From a checkpoint of a small image super-resolution model.
Data: trained on rendered scenes of toy objects such as cars, trees, mugs and chairs, 195000 training examples, 3.8 epochs.
Rows from block 14 of a small image super-resolution model, named by matrix and row number. Each number is 200 + 20 x the weight over its row's rms, rounded and kept within 0 to 999. All counts start at 0.
After each channel's rows are labels from the 100 images, of 14976, where the channel reaches its highest value: "strongest on" is what is common among them. Only what is clearly more common there than usual is listed. The data: rendered scenes of toy objects such as cars, trees, mugs and chairs.
# convs0: first 3x3 conv (model.decb.1.0.convs.0.weight, 96x192x3x3, each kernel summed), inputs 96-191

convs0.20,217,239,199,175,236,192,183,197,193,207,201,214,210,150,180,217,236,226,213,231,148,236,196,183,215,224,181,208,196,196,179,226,179,230,168,190,229,183,132,200,206,166,230,230,227,191,214,190,197,182,238,187,175,253,204,181,192,206,187,161,210,228,172,170,190,171,206,169,226,223,194,209,197,225,184,220,213,197,190,191,205,186,152,154,191,205,185,200,202,198,186,138,200,183,214,161
strongest on: count: three

convs0.66,210,198,236,234,198,174,227,175,218,195,194,227,200,199,202,198,152,224,205,205,198,205,177,209,167,145,188,188,174,213,198,221,162,160,185,152,203,173,199,203,207,167,221,187,223,234,167,211,204,202,225,167,209,142,217,212,174,157,209,193,225,190,215,201,183,183,237,228,153,254,192,202,198,187,186,186,204,201,194,180,210,162,178,173,175,178,167,205,208,241,170,170,195,228,210,237
strongest on: ladder

convs0.79,191,161,163,215,211,201,190,202,189,217,184,185,226,194,205,232,185,257,189,202,205,198,189,158,195,179,139,187,195,182,220,275,203,173,213,175,268,217,191,219,183,169,189,213,210,114,204,170,182,208,209,199,177,187,160,199,185,210,201,166,235,181,181,186,216,210,184,194,171,206,206,235,218,197,214,186,233,207,162,178,199,161,175,189,181,184,183,198,231,199,179,185,174,157,214,205
strongest on: ladder

convs0.36,186,202,162,217,178,191,160,191,179,217,204,192,174,205,161,213,211,260,247,185,207,202,196,196,196,196,190,224,177,189,195,213,201,225,209,201,228,193,148,190,186,192,150,201,186,198,219,162,154,124,214,215,175,178,150,213,181,216,201,175,200,231,225,227,181,256,206,161,240,187,215,213,222,201,195,159,217,197,215,217,191,174,223,176,207,195,202,206,257,168,180,188,216,202,236,231
strongest on: ladder

convs0.13,137,178,190,195,181,191,169,216,207,205,207,176,177,191,202,198,213,193,223,191,239,246,210,193,184,222,197,217,187,196,179,241,187,190,196,182,189,228,140,190,170,238,205,190,176,201,225,204,181,150,220,174,193,201,178,217,162,193,159,178,176,224,185,219,209,240,203,200,226,177,144,197,203,197,240,209,232,198,216,218,254,210,202,161,175,224,133,209,219,221,170,188,228,181,187,199
strongest on: light from behind the camera

convs0.31,196,172,187,187,189,158,166,170,216,215,197,208,214,209,208,148,183,223,195,160,181,234,178,203,246,205,217,186,173,191,207,210,199,209,204,138,165,219,255,172,192,184,218,233,181,212,184,199,217,215,176,200,193,224,183,179,208,170,195,177,188,238,189,185,190,217,187,144,202,195,220,260,230,193,240,185,214,201,204,220,173,167,184,208,180,217,199,153,194,215,210,211,216,183,252,216
strongest on: table